config = dict(
    noise_aug=0.002,
    hidden_act='star_relu',
    beta2=0.99,
)
Rows from block 10, named by matrix and row number. Rows with one number belong to one neuron. Each number is 128 + 32 x the weight over its row's rms, rounded and kept within 0 to 255. All counts start at 0. Numbers have three digits each. After the name is the row's rms in percent of the matrix's.
# fc1: MLP up (model.blocks.10.mlp.fc1.weight, 512x128), inputs 0-127
# fc2: MLP down (model.blocks.10.mlp.fc2.weight, 128x512, transposed), outputs 0-127
fc1.303 092:187177177115151065079102117138132154058107076076110154129139171145094152123126114134111124133141175087080122168136085135130080146145163136161105097106124162144148084153112091119126073096142143118080083133049162096117119075070151124150127132154127097102151150085089082118162143180106103141102113102155111110061154159105148125096101139106228153113106144089076128187140128147093143158156
fc2.303 094:126092154146165137173144152093128172165115148173129174129101134142112127151107156110128093113113124139107097179131088126131110108137116154085159091092137109145166112093169156178129157176139114161094090072175188130165094136169097191098100120180089103074129143136147145133154134166188113095190170098148111112149167167130132174147139116149094058137088131163157163132089138088175055210072
fc1.304 112:151182157128132202146164193160048069141118149125124144102155111093166118108105141110115164158111128085078096111177140117101178094110053140131166163155124131107170188077182204151137134137132097138129092139106113117125115120102133131149145172023156122127125106099124113082146105111130156078141107124099154069144156100113157144133168161153150088098182106164118125162123106163146093077095
fc2.304 108:045098157167133042114134149090167094081194164131074101102075139120127180153128062092137114119084149110123099169113150089182114142174133114194160059117083095148104092162107112145163147114155088137174131155105151130126097157146127134113129180139141140116136087150102143172161099082185097122097124116121126150087088145158056169132074138105124110138123084154171107115168130132158116163140
fc1.305 095:104121131110158159133098167068142090125105087155119145134063092158135118113123130112131121197187123088116114096113086136082178135170125169115089130149161097071222069135173177161144145143123156136098138167109113150118159111113100133117100115181099080149177172099110192063138178185118184164119152146123172165150105149105148101143101131147128149109161107099092111047140108097127157156097
fc2.305 091:125112158142133161171181187070101171150108154115142180126113088138091110104151131133099133182137090057056153094126068148141129123127103075161141154153147149128161158102136170141109097178124109181158118134117140165186125144105115086133103076171092081178108100160157075178168139090102151115161177096087123172098128175124133079116134094148063145133102099121125091147131086159179177135159
fc1.306 073:073109143096169144126131172093147121101078140126158120133189168149129123126114150150187129135087162070129089127142116109120094130113178125098127192010105146148087125134115127143115150114127198142096144119055170141100120117154156107098117122115103146125125150090090094186098134083173177112105081131132174125117135099123131170183074139110105090155160054119116183123096145124193129179166
fc2.306 080:160135169180121114117122146175163126129163095081089128065084137133168130166108074088148095146080107153136188089100139137152105096179148102106122119113088060179110153153179156125162070092125112112129141104125107127100173127137128081113099138129138115110132141179130166159155130157144158122141157104069128090107107110149156133091123148111107159160051213172096126154066166127057053137095
fc1.307 103:144151095119103144127152160077140180163042130108154138165182166163127134112145150065111157127104155105052130143163094182139138116133096115121142141122145174125160146097177171143094132116086095179067143139085176178127184124172194154112127096197114117154124126105157104145161116120145179172152141118136121165116105094144104147109109094072126074101193131048113126106190150118127109156128
fc2.307 104:131096196122179171125107138122119125146132119161115179148079122121110139166151200101159107154165100137085134089176158112081133162154087118137169093148108159128118109086141161151119117109142080115026103118162154075133095075135148154133167106113052129131087106139138137122136145124089158092146159119087102113142102107156139097101089084163187136169167191080090121157152123155182108113216
fc1.308 101:139116173135154091138172091110135110152085046120130179151107088119103164173151117146140086134153115124120159121117119097171041156096094134157098125048171132157147108174122133108126095107085054119167159092072126138129116125105136096073182135146112102089133167128148126120116211121160174113092091146183101141159154144150083138088141164105106107133116169141120165130144111109154195043122
fc2.308 097:061147138054081130109145114146102113084182141068158133119168095111159082069096046093143087134109159096147106122113121076066158069119152088132111156162140165117100179100062135126212133095126136167108155145169116045113132096180132147137114113113133109123139113160182164121114116142152146117127166128148113163149107115190164134161123112140093164133132129076150093160129158102167126093163
fc1.309 065:173134122118089150139116211117084132141100162191192100160160121122069123143178169119162113170063129158067140147136160138185117077070148169119118131152119097143167169107140112150113155106096180135155132132148123135158099071147142138119071110175103119183180129136140102102112196147050143145205110166117174141127134119109107102120107177048142104129124102114121105115123121085122131117087
fc2.309 074:148099164105122151098174141112230142112123103169147104123081153198094142141093122184173158149158173039141096079137063114125094133115197132098153132140110150095134076121107151134112134095121066106163140078158103085102118127143187105165079138116124099113118125112110105126155087109121147129098132139168122116127120146101178085088180078153117058109160134137147142131145173175121114168188
fc1.310 109:131097130136134099145125149154118076166068108107104140101107120152149130153137093089127170178100097117118110104196139127084127148099098166153112194168080100134163173136217152120103131179100151090086194098142126097074042150102104204074150134136141169149149115129119088081097132155122130069131145159147144122127123199060150175129084160148092100130074136147106123138100141127121143116154
fc2.310 100:102102090119098075184124174138130221109135111103158144113088139123158117175162119145111124124115115136158088159159060124121152173149101169169107094141103180127107111112129103129155136118078135125177151141155122127139209149117125084112139156098107128100181145098105111130159165185134132123171129188125149136129240119120073097044120121168110076125151148108139080088144173149188108155125
fc1.311 110:053128089150116129101187134108134140129105173116150086075116130136111117141179140161055095120139122182124080163136133146136151155145149129098148165163143144108118148158218135158093086193145119141156106135079122091107098128074113104084061119209134145150166134114136116068107084163134134141131163172141112077056075092137134131102153046124182089146155139128122117113074136128148113147113
fc2.311 106:084133154139119084146122141118156113090090103152131172134108108162140142058071146088148106102125140165106146107136172115120149086112057126109112128141155096079088114046128102145158146111091146151111096138149079091135138129122117192095177160130128128076145084150144104135185136168145119098184092134138190217079151053120115107150102174227098109145109121182124102122100124138107145165127
fc1.312 071:110125182073097137113103117151082112111107086200151169167149136144150140115127098102131148154081142119175171136157129109076101140144128107173139103100110092080133169116151149105132125148124091102072168146063094159155111139140056165089100121111141149186172199121088211121081155133148165110140071155108137136128095146180208121126103112136166148161079088156117174119127196119129112100113
fc2.312 063:104141080092094101069150133107117195098128164171137162072114129113078165133165148145135186122121123118117087154177171162029098086163133115089134164130102075131111147169127118103120093106143126110197137108095164132090160126099165078131125162135187092138088085103171117163173146158095098125142093141102099069145086105112090139169163143106177154095141123096137150076127068184118125131145
fc1.313 100:116119144118122162127091145138108130174125091135091110108164115090138163184196124203075101157054086155083133144158119136074119144158206113132143091124151190141120139141188137121130191150132109195113153150168103072151149119118092095185099145119187132069096117108078139111115168147083200105129100143106157097120117101125090129125110152140112124087117125077147126078067136165117100091103
fc2.313 104:239109113107099155140135111144114134157132100104101133143151082137140143095104114149092157054152209081139115133146138101176110140086111154091112149117167109146111182165081126101146116115133136090133087172150122086104121115090093175087139122119152198179094134143100129164132141170150101058147201188140169069093129114153152129108167164194094159120159120157134144122139172131154185134142
fc1.314 083:137162097161151095150172110100092187135135123101208143151135129162091131165126125115094144092111128125134092139176105132153095063085102106168163101088161137075121207154135158084149063139092163112142108078102122190156117176147143118105103178123090109137152119139097159115102189122086165083114168137097127078156116182110108142158099173160106131049084076130165091177122112117110107155131
fc2.314 083:105100144139125132141052135070118154164132136099136135138133158176056163130087165154093178097102113115112144123151109099176132194122157107150144119127145171199075143165158158159086150085173149097163144112098150077070104089171105078157140146134101060186112135101097208164114131161101145117121137154117128063138120136152110102131204070131071129151167180152114121106136111121111132146121
fc1.315 096:111048170133098046149090144161139133171130124161123161138158122121124109149119134137100118089146130124166087109151158191140087130122092135089167100155107054152210133171115105124155125203046110131145120135109147086072102134042135094126163116141160154120158164134117123147106105156055107150124132080106146081093154055117135128164122118140106138128144151116166146118187085120127190110124
fc2.315 092:106203131146076180151120082144048157092123115147132136164066193143153063138164126134089153083090135141093136116050137107108077108178106188137109101139095189080057120094130157122122176110124140117114137076119133096104161131167114122104152080122118151134097131122107103107119161146121194088108114163115148105130149150094107129132135109163176103201137097139092152156089132167187161143120
fc1.316 117:118163174093109167133130149140084143146110072136130113094127177127105204155149120118180090091121194107141134172101104101136168123168116132135089120130125100115103098093126180081111095142154138128168123121136071161077105130158104169147182059124119123160121124176106116079139120096089097176117111056110164130133062121103168128176095110164080110105124085141074150114231079149131112113165
fc2.316 119:128134115145113181138098140155136070123132133145094156136115204094191133118073075114140158192118181057117054093123144169145159119157128109113125087155119112074117137126137131110092027106134119120124122126123170129129143127072171131121117200107077127092125087107138156074105116138127076152166115149190141129148133098080118154069152167102104154065123165112135099080137151151124062146118
fc1.317 099:140144135065111132156187209084139104122086180111071173122167085141126120118094116139164167191160115138090129111150160127098070134105136170155139076125124124158126168118107131139110077115136095112138159127120224149158166158117216057138102169143072058081158127149105162126122129150114142109111107143095139137148147139120116137113069128151178108147174164070141139115135087089104096142094
fc2.317 094:132137111151116184111091164149159136168149114148157103098185170066116100109138106174177094116101092120189057136160128130099114093098155150153161102110134094101052174139128166129133095155099170131132127145139158123126096101101093145170152150071128147173127097169087149116129112073081143160024095093144119196140133182144152138113082136137118162158184149159088146171189153146140117134108
fc1.318 078:109090082152110143075163125182124114087035167132155153139165123104183097108097118093112155156155213092150110114089150116094147124127082126061143102096185170176113099131150138130171161167209106131126120092118124109125132099125165095100112102088087113119121105131113148178178159146162192128129150100116170112137138146149141091165122135111102090139172147175163112086123134066196117132178
fc2.318 081:116133184159177101126105122111126148131166126128067097151142138223092096186174093167137170131145140132106149099126165153193110068144150086159163119110165121065147123093115146134097094126100061046149179166180126174148180196148142151107133135128205144105110132134107131115112093079088148127134070109164143102115128166141119163121125100074104112129134105141118156148113128155160115188095
fc1.319 132:131098167128099070119144172113117142139182091096095100197163144111074147133111147102197105086126103182143120118115117085163110105163165133095108095144121135095170145155115061128151090131069165146139116145126066100164093095171141119079128109167098130158165130141131195114181173120193183117126157078097136101088105088080101110100076142154127175174095116120164179106135153070111140115117
fc2.319 121:127114100122099152118148046157079130125121082069147183118104114179142157132135115160129103118136113130087183154164143132201135142136156124200209082149141159171124162078137127131134166147121105107070178116157134058118074147081124140126115097096081124104180140179158094129142135135054176180130070126090146128106133163124161199128139091117179140118097134145118075142145125126091157129136
fc1.320 100:143133153119103129103113068171156129160118125075158095108115089119110112094148146104068213095156124080082130147090096154164109120148171116135173174166110158101118137114133167128129151075131138097129114200046136153098112115092127153116088103104112144149160150138083099133094109072113139149148098161182142059158107137171108145209109130118100154187140119087085162093097105143090209115139
fc2.320 102:111153120149162185123096088191133167043072130167195124109143113151083152118130143109163113114162090069094091094163112092117118132113048082110096145110076159167069118108194131131093177154137103139151135109145138114036141179116105092152130192112086145095111114175125073078148141153121137143148111099085130168130121113123171093133103095115158135132205132131136139088125140121112151128120
fc1.321 114:138155138101123200117086129163119079096074078101138155153077080119187080062170121140074137154159137112069129159128108143168173159129151108146186110139136148094163125187107103111112118119128103152126129141093094127175134125079108147140129117089112192157096182108063169158105170102168203126123151154102099077062128128158170174085152137156163119099170113146109144079099148109111148130115
fc2.321 106:128140042100121098116178140113147165197108101075128145089108059078122137059147098165073064066087052136141172178148102118136088110155085095116162125104103113128075143121132128133126137129137168113130121118118166140150174122130137061118112110147114135078076094111147072191107079128087097174114074156139150099136132183154117157108142169148103090097117142148118147124145171145102121127164
fc1.322 130:192114120119076142154130117190078170124143147111140115093083113111162093145168149127086129156131140069100156104143178136132099108081172098125129134132200148134159140147124109173205110135137052142111077154108100136137107170103142080091158104105126143138155120081118153151086081154199199167150158125161150100135089172132148090051133077156089099095172131164196113127116149125125121150112
fc2.322 121:170161084076187152112147095159090093162076166158109137154180134161111105148130105148150152117107116080123094138127118143127093142128108119154095200116132089123116099125134095161134148088108126194130142201138152118132093130118127153144114110146216066137163127102144067123110120081151119134116134108203128129122178109177138118122138133166149211126134133138139127064060151148022160151163
fc1.323 100:106120106156151071061057154160167149106112162086140114108110155154110121130130160096092131146138155128066152104160138058101150108168109116183109150115196180143126129131147084129148126156110154114147090127099102130133092096164133166182105178125126103110129158106139116070170158070107083159088097150091127083115191180175161184101148080164152112123103146197198105161155096130136123100114
fc2.323 112:071105153124108168078151117109140089085115108156190136108126123142131120081115184079152074158135058072084121124135090123165087083126126105107072089131096084117122076122089127158109131096132107158107142121090147138176161173115131119113105073112168114156141111171097092127143124161062129168108191179101114164144143151114115135104066069087167125108159133099143205108132104152109138143045
fc1.324 091:096134080108150134129101149165106157121077127129123123142204125137183141128118129077074167076138094125123052144086050105122107100151150146026127143125110144110057099139135190100167160149139141118129098155105097115105128160135146089122079122120172153133111135209077151128138102135081146140174107117146125118145169125156112142147093219129083136132186149101100083171118103144150173156137
fc2.324 092:104118151112170106214143134059082150094126141121086088111071115137134102127092120126167136139073127156143103140126204125149095112150075109157097130117142114143102168163169103173123098163083081059091189084115129103098129116085145147100115094100113148137136109069199138145144122127177114117128172105112138033077094192135175138101152086144102136116137138125183105083144145097142145117091
fc1.325 108:094122095106114090058105148184066118170129089067134129136180140116164105100102095131080145169122126135132123185133104121080138151099091104210111189141077164134153145187180157136164129109133171153193149149141149127084125099130097090123150121195081146153132138101169148124075111105223113109122112139132112142133110151150102139104097179123126166113087178143137149124061127174088148142112
fc2.325 101:100127134183154121122179090090096130150116124145185053096113139123170123136160170096119131097126138102188224120090120137110173191091135073142123105170028153144120183182153100105139151135069135152129112077076131166103160096116153163110115134099092127124142107147147121094140099173146135110123059122097142093120134148108091151135109072142148146137134146178047110115142121133149101151182
fc1.326 120:168107179154088111118148143156179111184117071097077113120124101134188142124138152128066131106102179084163099141154102107136125092144165094120195188120096154111142146149117144122166080112141192127142157098133209124144111128134102099115113138114120147170132099156084145127131192084100099126110093078177165117075133154078183120203079105113094133151146155078171122079149173164102130165134
fc2.326 114:098166123175132145181116188076153111113122107162159152112121070130134139114139133128177082081144057072142148130098104143155149100135119070141128157139139047141182105089049166120147127106141085164120154178102175140162177138114096106138146105204149119099110164120124137172082100081217092113122138120081138128143123147174098074169138145135109148121107121118082141110173123107110128104061
fc1.327 150:120112193153182130118157176159109155165095081097148118146138120163158144099181119112097152075092156135092120134148193132158097168157096118149148158134132124109123130131108075153165110069155191166085133100193103106184208167145122136119141119104153148122095087094131101124165108107088123136078174196147140145140079122138159097184064103182078083080110160140147097159155158091133116119113
fc2.327 133:127134144156157097161110166165097122126167169097135057133099097075175096111106169125086162135212158169167168105103128106123165102087111096129136064131182126133211152124171081139161165117159155125135117116077105121098135108106079227093124143141135180114112164058177181141128126161112096138109171105113096161119117095155182131157116137121090115146140098129105119116165092074132151107121
fc1.328 129:073115116073121146097178109148122099151172125131126180194121143102135165123114079139163188047099143145152134117161083198093137095150111127116124103141126074168056137112119129138059179168093174118077075094133175129204157122098099143145147093158165156122101119171131105127154106080149106126149146057108135124154128171108128101120118116147121098090153101142152139054144112145181133098154
fc2.328 129:175210161125116141109111166150143138101051125103134202167090110178118097122136102113130143118160159135113151142175143077184106036158116161146156174077110140129093137138157114148128146079191099159136082145105120113157102145147146106093156181164088086126155133139171095172086122193204152136121148149117075091132084108131099144097128178164114089118146137099149138137115102116115141198127
fc1.329 101:142130149141158153110090205135158192091098135148108099197126143126137091144174124096118103163112070184159100131135050157089090111169137098171136109147127210168169082141120132150133118097152085195109131176134120121202106085151163130074104130124156133154123178113141088154083092131125117113096152116118136061117086052171122152078124135119119120145129071150167103113148120080103125120139
fc2.329 098:144117129112100119053183101213088059171080123102119149165082112115072147137123138136122077131106167152115125116128199150121142133087090165085116104144141082173133132116112042071084105113119109075114151104126107106129099108076179155117118108097135137091116114135090123093184175112168131158137154131164177190181135130108148114118151171113202116086084157135164124118147131121134167161111
fc1.330 089:150089126138125099156116142153127098119160071099105110119169084129136112148095103144168186133120119149147163091167145110121151099205067101176126131116163113114124134124206062079198091165165117143117080069128108128098134150114134123076117136085097071154087119164125102158088102233114113131099094141143134139181120117158132136077142163109167156124135123162178194174137121110111102127181
fc2.330 084:070147137098128126184138174119111175077095144110151053106053155137177078111083164138106178108138125137163145134065165121137110113131148129122106072125125168150120120139122096093109101136151095163124190139139119090133125158155198116140162076115178078104064127197119115103154099137194140120142103152106087169185155120121114189164128135125113121116090154072113068139176105160143156097153
fc1.331 072:133117167118119190105106122175062153090165128172163165106115104121127140121176162169078141185110196182183119131172106124145170073147137128121151139124173081137137169113070100160147117122118192089096100157135131173153167182112115110072075141101124133155084155081136167102140104115169120096080101160186091060135178107169132106134137128109107150142134133088163157116105146069170142144125
fc2.331 079:144139112147152130117090159100117142183147094144119114141137138203167170134127154187178093096153138054101103092059065116123149129095150090122114081129140155102106099124136097079161151146134172173168149168093159087069070144109128075123093181102151141111188136200181148164114083081130139144108145103141168121136148125115076074133133081092133124126094100102116215148106136161140125128136
fc1.332 072:139120082113120033147149165152092120127095128124142103149185129077074099130109134121112146141074089118059092091139116113115089173161190167106130173146107177150113119170163087129101142130155175102173119130143153154097112107130046122130160114162188167107102109117124121202109102178087111081167080118165126106128131127074077171158126113114128102063133150068130131137183172131112125148142
fc2.332 083:184136149128094100158157090133126156131126128121125156076136158183071127175103149112114068144147163173223131085096118162155114047096125130192124172147087078112111189123137174169124128093115104109134185128105126135153160111088114138144149108145131089164228168119101154133133155101130145150069164119127112110127129165150180109169138114158138169125081142129106132110096044116145167109156
fc1.333 140:138108193129151081155154175148184072090081106182167173079166207134152148155124162136107145138074117116099121090160143094143130119092087133120130129084159080094179159110144183092101115110121179166148124098113110086109152090079201075106135072115057134160135141096129104132136105154126148114122164097160087148142114138078162152104101088120109132180120118133126146107069138111171065145134
fc2.333 137:163111113144169142123095092071139089125173102110152165114120119161090111219138117134103136109147152090146147096137135120071131131139126128142104168155114108144071120196157129144123146128125109137156129077107143142187152095128168134166177221090130151112168092077132103181124103161112178060120108095126112062193137191168126146136132093083158124154065140109174130146088148099107069097097
fc1.334 143:154191163138075179137183116157161083179108119139149130101125144053058071123111070117150109138150113079124085090143097123144133089144136158161140153158124128136105085173171127097090175100140132112113157120152123131077162098114122084177159152143059126168170142117064050127109127138090091096106137144094143112134160130101078140153114141182213139149136144115120145142160118113083195103130
fc2.334 134:194158106145142140047119113163137125142049157109167128111165148118085136095157116134128178162122155163173084181121140167039107151157104132144151182158117166137128153124120129154144161154113120171117132133106179133105137153105091163083119157181182058102100161130166184174094175144115100138106135028120128116124138155104096094107111137140128071148123126131147127061100124151151187107107
fc1.335 129:149161145199101170157122112164160139129096156131127129131128136120072149119140189159118143196145139059086130135158119109147169187166087108159125132133121106167099145071104070071097077020146084085130153149150157113077161092113131128095161130128168144141132176125145134132167092114150089095132134158129159092095209160129119159150118152075117132146125139095125125200162142088095128074117
fc2.335 117:132165086142121144076136082176150148149162106175149115159121139071125109143146144115141128126124140109144142088166120094202098155125114143141105065137149182113132144169095116054156186151112091162137111109088150131155140135073132079073080085099125070087149147151132132108160148098152116075153153076138156114137159178110136153100163139157147111058173112023153159162107169111142162188112
fc1.336 082:108142081101160128096128191087078164077114097117136133169083126135111103120090146130144134124181080140130118110173124117167135102107119068144134119152182167084101105146097066127171125131187099064154083144107210153162112136149101125158114103141175145137086151189088137124150107123054130092103130174122120129102120108194098185095104159119172085078067123119120135122155091108200139141148
fc2.336 089:145141129131143117117095166107095043142039119091101121156156123157109080130129128164052140116162136169134146119111201144121091091153144119099099129120162108160135168123078179189109107160078089141167143181181101072093151134139148127168209119072161129139123119126151145058105103140110102151112153151100124189149152153100082126119122119089149163141084133138186073168135117128170153139157
fc1.337 109:087102107092157092116103136136136073144110148119137125124067069033138096140126154140063145206097150102137125123098042148108093140133143138182142167052117189147186144142142165143123169126105094143116153143095167097141133132162142096108133106158119154086174149110118198150112180195108140088121136111142120120138166122105184097139143131159069155191121155115076139123109129187138112153127
fc2.337 113:083073130099123172131124088114128116145094108074154133099138087221145131135138150119084120119152073099178143131181161131049151137152109137104135113090101128156133134152094138144126143131161099134123143121031164128121114099109103160152085130201154073123105165174172092147087166108129161178069170127088183108141108185180142137128173151152123128123105088087144139127151164095079085093095
fc1.338 103:148140186067153162119188077109074054106150153063157148097132109088125108116088136174124094112093094050073148148114129124104158124136138120142118070103194175129177165135173098108162068123058084178163124151152102131136119100151175155109115139113079059132114125171162104119077151140181145145127157145143146159098125163125083074144154110155114107134132163114141167123142107098155124123106
fc2.338 099:147113124119116117204112171165067159158100113117092109126088089127141149073180135121111047125111141142165147153160098120108105118093136072112115166165134172108137104140139119162161149147144160111158117110118098116010097171142129127135177156138147113125111122063121129151127154171192096126122198100152126142129092069143151137122130204132106170117133094096113125131166153143090218103075
fc1.339 103:124112173149135174078186117112105129104094074186066114136113131123115118116175169143117139135133165153182080079178117090195158140145181106091095175125133105147152134136064160149066159155137108100143112098148200152110151150173134175099123070082133130138181142129117145121147092139169124130131126121084117135165152042153164045173100115120111114196118138102162104137151129147098139097114
fc2.339 106:167158127136085112118123123113121108168113132134138099098144175143161174101127130081057186136098173128148094141163128160112195121075176150101123114104139148099135106145118155107146099140153158139134139147111138142134122133086183145075123155144144113182170064082120219096121138177126105147133087091176089181166090075101106097136139162089044143123188171108145131087099163085116200123147
fc1.340 086:151076138185112131123133150150128180120139122128141123096130119149135098116110136117148115114165190145135090194068060105164104133123043115126112083130093085047150087103093095133136058190112156136055142146130153119155102122154123134100174095143155121159086100065107129085141107107127128112106142087127136142129167139159076122128130133148153165186102107077115173080190126088054090137112
fc2.340 095:097109165151159086093127133098121140067161122121064104136138136129138091146218061190118140090157090144192118078082120134160122171134132050170133145080140135190132100149133110124152110136141137138189122105131123164123169112147111122195144142165119150095121129142148175150085191109153132096110153098163144156082116205119173128083096123116170077106095139134128105160089166149195130157120
fc1.341 108:081091231103100088083129111200111165112196107102090129105092153142135176131156125155154118170125176105106119156168104113111149098091132117201077097077157097127103115169151094105157160115148126159179066180097128179111126121149127129087119073130105150103126092184145139140097156137129148114090147140125183116119109099161152113113102101098127169118218160088107146116094131170130089093143
fc2.341 117:119107073108186111144142128108124125131097139157103141179117152131161116133099077131126161088161178060135101176122104068101115152191111139157100145144148160175068233081111148104169134138186103095137155122211159114130118109127189067117163138148092162102110129096116132083135167052118103121113094130198136152174157109127123128159136129159104104156133116118095092141182135135078151148147
fc1.342 111:097129187124116098109109129108103157169153110145141083144109134104094089126130135114123120120220151107173132080091120113158093105142132138185148123167195110139073155157160133098104116130137147155109134072069140059173108111150166098109192080159115175146153118156097100168144129125141128114140138104121059155175111126189117219147099112125124148145051106082187160148104171147103105179129
fc2.342 106:163118160113131092075101157112179123108137146096164093102138153138110127113159105129123151140137157154127138167142083139106114150099115136219141081062149125122148151139117153077114103064116163123169154111120137089113080125111184070138177126092174091167140145122152167102169159144162183109113130160133110106176142090147155145215076080139115076046103109104131197105153144169100062134119
fc1.343 096:098127136123124133173167146103121178091107141129141123115101109065150097099118131113134067125191117148120104130135110122105162131148095047113115170141108166167112195153122104173178152109100078177140111127058134155131097054120195143129096150132112116124122167238115123146148147119051109128101158125170094128110149113106114076166066119148152158166072158116140188178138127118169147132127
fc2.343 077:108192109140108104073094090119150107222159096107188101095119166169111163201155129113135116119039155132082113105152111153118108131154137166149119153128140070087139139186110118122113117151126110161169136155162177168166175138170106167106162093107132142105112168115102111091140168072147116108075094149173066155122125100136102140165142086114078135138142127192107201152117095137156130128098
fc1.344 099:166077086154136152134155083142139143111151149112150082111134103089127090134125169143098137112125169125091165074110208093128191136109125154106124156115137171198128134120174125125149069148104110195163131131110172128127071149075099125095132134151154138120171033096110073219098129170132160103129158116112161086123125162098137094082129075139186114099127149127204155164147131135108140169137
fc2.344 099:140149080137146112111145149149109130155053092180114202130154143149112153145059129141117156165086118162084145078118154163118149085116183124163134073147093091149168136170113143097178143121173191146114098116141164119148059094110126108159160145142135132086174136183122127064060110095149130141154111126167108104171150177130124141119088198155156128069180142091103082093107165108151090147130
fc1.345 092:149122150063176159081188121192140111052109120132189112155153110114064132132157108136152152189142111115138105199122166117140088148163098176172181122122136190141146077109174128136116107121143177129159064101187135109146059101171145113136141112179124155152130159088093099039140112107169162089117163103142123080109114109115099136105109084149098090125103164125098136132109156108114119109150
fc2.345 103:150133127093081096130129099170117145113122161135076175119128142146120088147074109160140080109098157111113102146112121196105104129100097111120052105139147100128097130160095143106168182123152140094066179157033144099077182092085206197142184138164137106103135121158162145125113117146158150158162141152159195125117112111126103132105151203102111122127142171170147093108112116163113119183176
fc1.346 135:156170146094182064158115161138054066147158140144112129147119200109093135190135116134148090090089174145133144099103063109168104125103136163112120102100120148127152144131180164144157125113100142085129129099141182145156144143100085108146162126123111119128136110138078157089080135134183138172127083078120172120154163086153182157179089110126200199137133102081181132136112129150122115047108
fc2.346 134:116073146137155169087106123069138164140103136074106131070129215114099092154143069135126104200124099120146098119099089117106139085109131099115142149121100189106156074064141074132132119126139163127128097150071113124124108090135038147097159114153167130105087166095185111141139152121118110140119116120129098193112110199086095108160103109079133101157176070142134145186124100112174130111089
fc1.347 100:141147211152091175104098153104137107126192090131123130125128111112149083167120145160087107131136112069177039127100174167147102088117106154103157142156129158204124081104153129090135146188041110122107069161102121103083130107032155201127150137114137134129189098130122193121145126165092116138163124110155106146109109128131122094158111131099135139109167128150158087122159143122134135067134
fc2.347 102:168171078131124068145143188147116135110095219145146169136069106150124097121102116122137165145143134157150173100153122107137122188126129159173127182186122186157148123091143150202124137117156115093121102142083079126133144137094138092093131094098052133151089121146131071133090180130118155096118161106161118113104148072094133112133132089151122136152141089214068172115127119171157146066167
fc1.348 065:154101206103089144176113120122160137143138113100152087173115141130101109048140183180116115173129113190095141107154139124203096126158198093093066164197119161125096124106101121079120157130163120131150126132142159103162089115155114119125154019164117114128122153109087139142126123146146136072186074201106114104134121131077102124126077127144125087150141163122162098094151121138168130104140
fc2.348 074:119215166100143111094110151116091091128161169126130150085179126117172122184148105179093171101081134114124111142155153130101137164117143134139111029145151126139141152126146147157136128124090126080153089098062177181143115096074130152107131128172159119093086078120168127098144125153107132112211098138136200167165137114113123145169115074151138122077066124139130158137050105162181116113124
fc1.349 118:088148130153122150097172136148141071212082139140209128103130142140114098129109116131142151149168105130109160120106072174147054171147144120121147135191186087105143166101141136101055027154144138092119169105204203098118093154131150129130142108145192138108123117132110132132125142129091104148131110121113147091115126132107111064167102081186123170145130148155178094106078092144122120112117
fc2.349 112:135140109135092094112110126108143129111168139124139131122146129090190073088152165138112131150206112119151084150180130138155114021073153122118101138140130123130161154104170083105135186113167166102198109110169138127211148100114180186140050125128157130160168146131144160152123153148110124137133054154157133153089137106147140071125121177155203079136130147148140081143161086106151143095109
fc1.350 091:155116173182100148097098103176116105148063137193120097153117102100107149179096139150176153094093115096174121118113120106175166081096165149078094140138036172071133115165117129197107122100096109080134128121094137117104150125177136134140134089174103101106147160098089123155124106195090128135070122092178122157162146155161166095133134154130112101140152173134149180099200117163113156150176
fc2.350 092:109131105080143172150164113114090128138085078118133191189175095139151100120154112112175124126146102144164094094148185115117119081152125138120147138187154083144088108079157167091186121153084089139195134130215145113096164131119154202148165131166172089126206115105115133128143157190144111110160122108090115157205109179102120151132133131092158127123102070085131125111131121121084097097130
fc1.351 085:091136091089124206136162089151080098087095134058150138210098141143099080113114178109106174109137128143174127092134189179117116114148114184124092134090150189157121151108128104113127104104060125119091166113046156122112147157078126168114146118079123168120142122162121097140138168145160101145103151163168117147118133137101169136119117141086102119046127140114166074081149097114138100136200
fc2.351 083:146130156104137123091164119144110160119099137157158054157101143219169123162133104115102139136178152132109126110141113148116106161105145109141171072109197083094210104099131124126083113125080131127172112125081102121163113061165141127170137103083168120095130133111064109174085139157189114120162173136148131146130106077111143167151013151161187143167111102135142121124140132159087141158112
fc1.352 115:132171125097085162129164138118176156137129093135103092115109110141127091107132118086169170150114126124159085092129082151203102035124094101124136112132076134158141115181084158191133135137116132100121195177115147156129148162127151057094128068076130096063160074128103128119108138111079157151104098102134120149058138172151154130134117123185130092102081178175101164138140087143189135156097
fc2.352 111:160097109099161105086134084174143108104114147102145204099076129107172151098142135114075200107106161127088087163146110165140084095185100140114095172181140084063117139089103107101146136142068135142130122048117142093106143144160104152102205061092089118128080143163124163109117135147178107140142116142153088108122113140164091152102148113104138163125061112115089092165129177182105104128119
fc1.353 117:135167144139117149157090089177049153177133129117150126128124070120140151161160136127146127159131109102110140167133124101113147144143129122118067167106148128139085095164091119167097118183100159108091129101123163120159141114206075156131175116117135178170095136092133147070150109067126062099089108215086077142238078101126178160132100153118135096157126126139143172152078097132129117131144
fc2.353 116:127141107144121081158108153101094141165101125160121103191208105110166168186149154128083156164144146147126151205108137091161116121078169103130107085144139147093156208150109141162159098090158153110064164119182205188062161151082143135098135124087123153154161115141087165080167141096140109139140118119122111133142098147178171139139156135135126112119112069097122110134113110148126175062078
fc1.354 082:165126160132105159125166077106117110154152156106153092119161109060128082103193095181156082146191133133193112173115135113097099111162181111127045154158106154137123188133119180170109101172142163108131156109106125165046106112113144159152060149096092102107102147177129126160135102100042136137158157148115160130123140137075130165119143135155073053131156106122136161108106129167111132133154
fc2.354 084:101127173110056096138157125058177141079177131190120144151133161132145141121167137076125181098083181110130148145153174110160195099177165183082109098095155132138098087194128142158138117101162126147121114149146140148120168126065143133085152135148099104153128081149116121086196198152070095107147129136090091170171121128109139127124093087082131156121118131155182182098135164110163155116130
fc1.355 108:139120111105094107121168125101127117105106067154186194142183140184099169105131179146102119119110138161130098132197102161085135121136170111185109109133095133118085077138195104119170104076063177108157126152146138145108092066140164200132114085097135126095137161189117151132157095107089137117156108127121075135051118100112094120099104116145129134142078108216067154130098148118140110128130
fc2.355 104:117120159125155118119139099124093118099116124155103140127111101047175105105161112137070111062128173093117162148143184100141206124132068147149114137117193126142103096121144138138067104154097101149161147071116142103140067068144134143173178109136114102185176108162165173162158151064128089119182115061167162138119100159182098125089185118147128147163163119119109146154116159089086151129167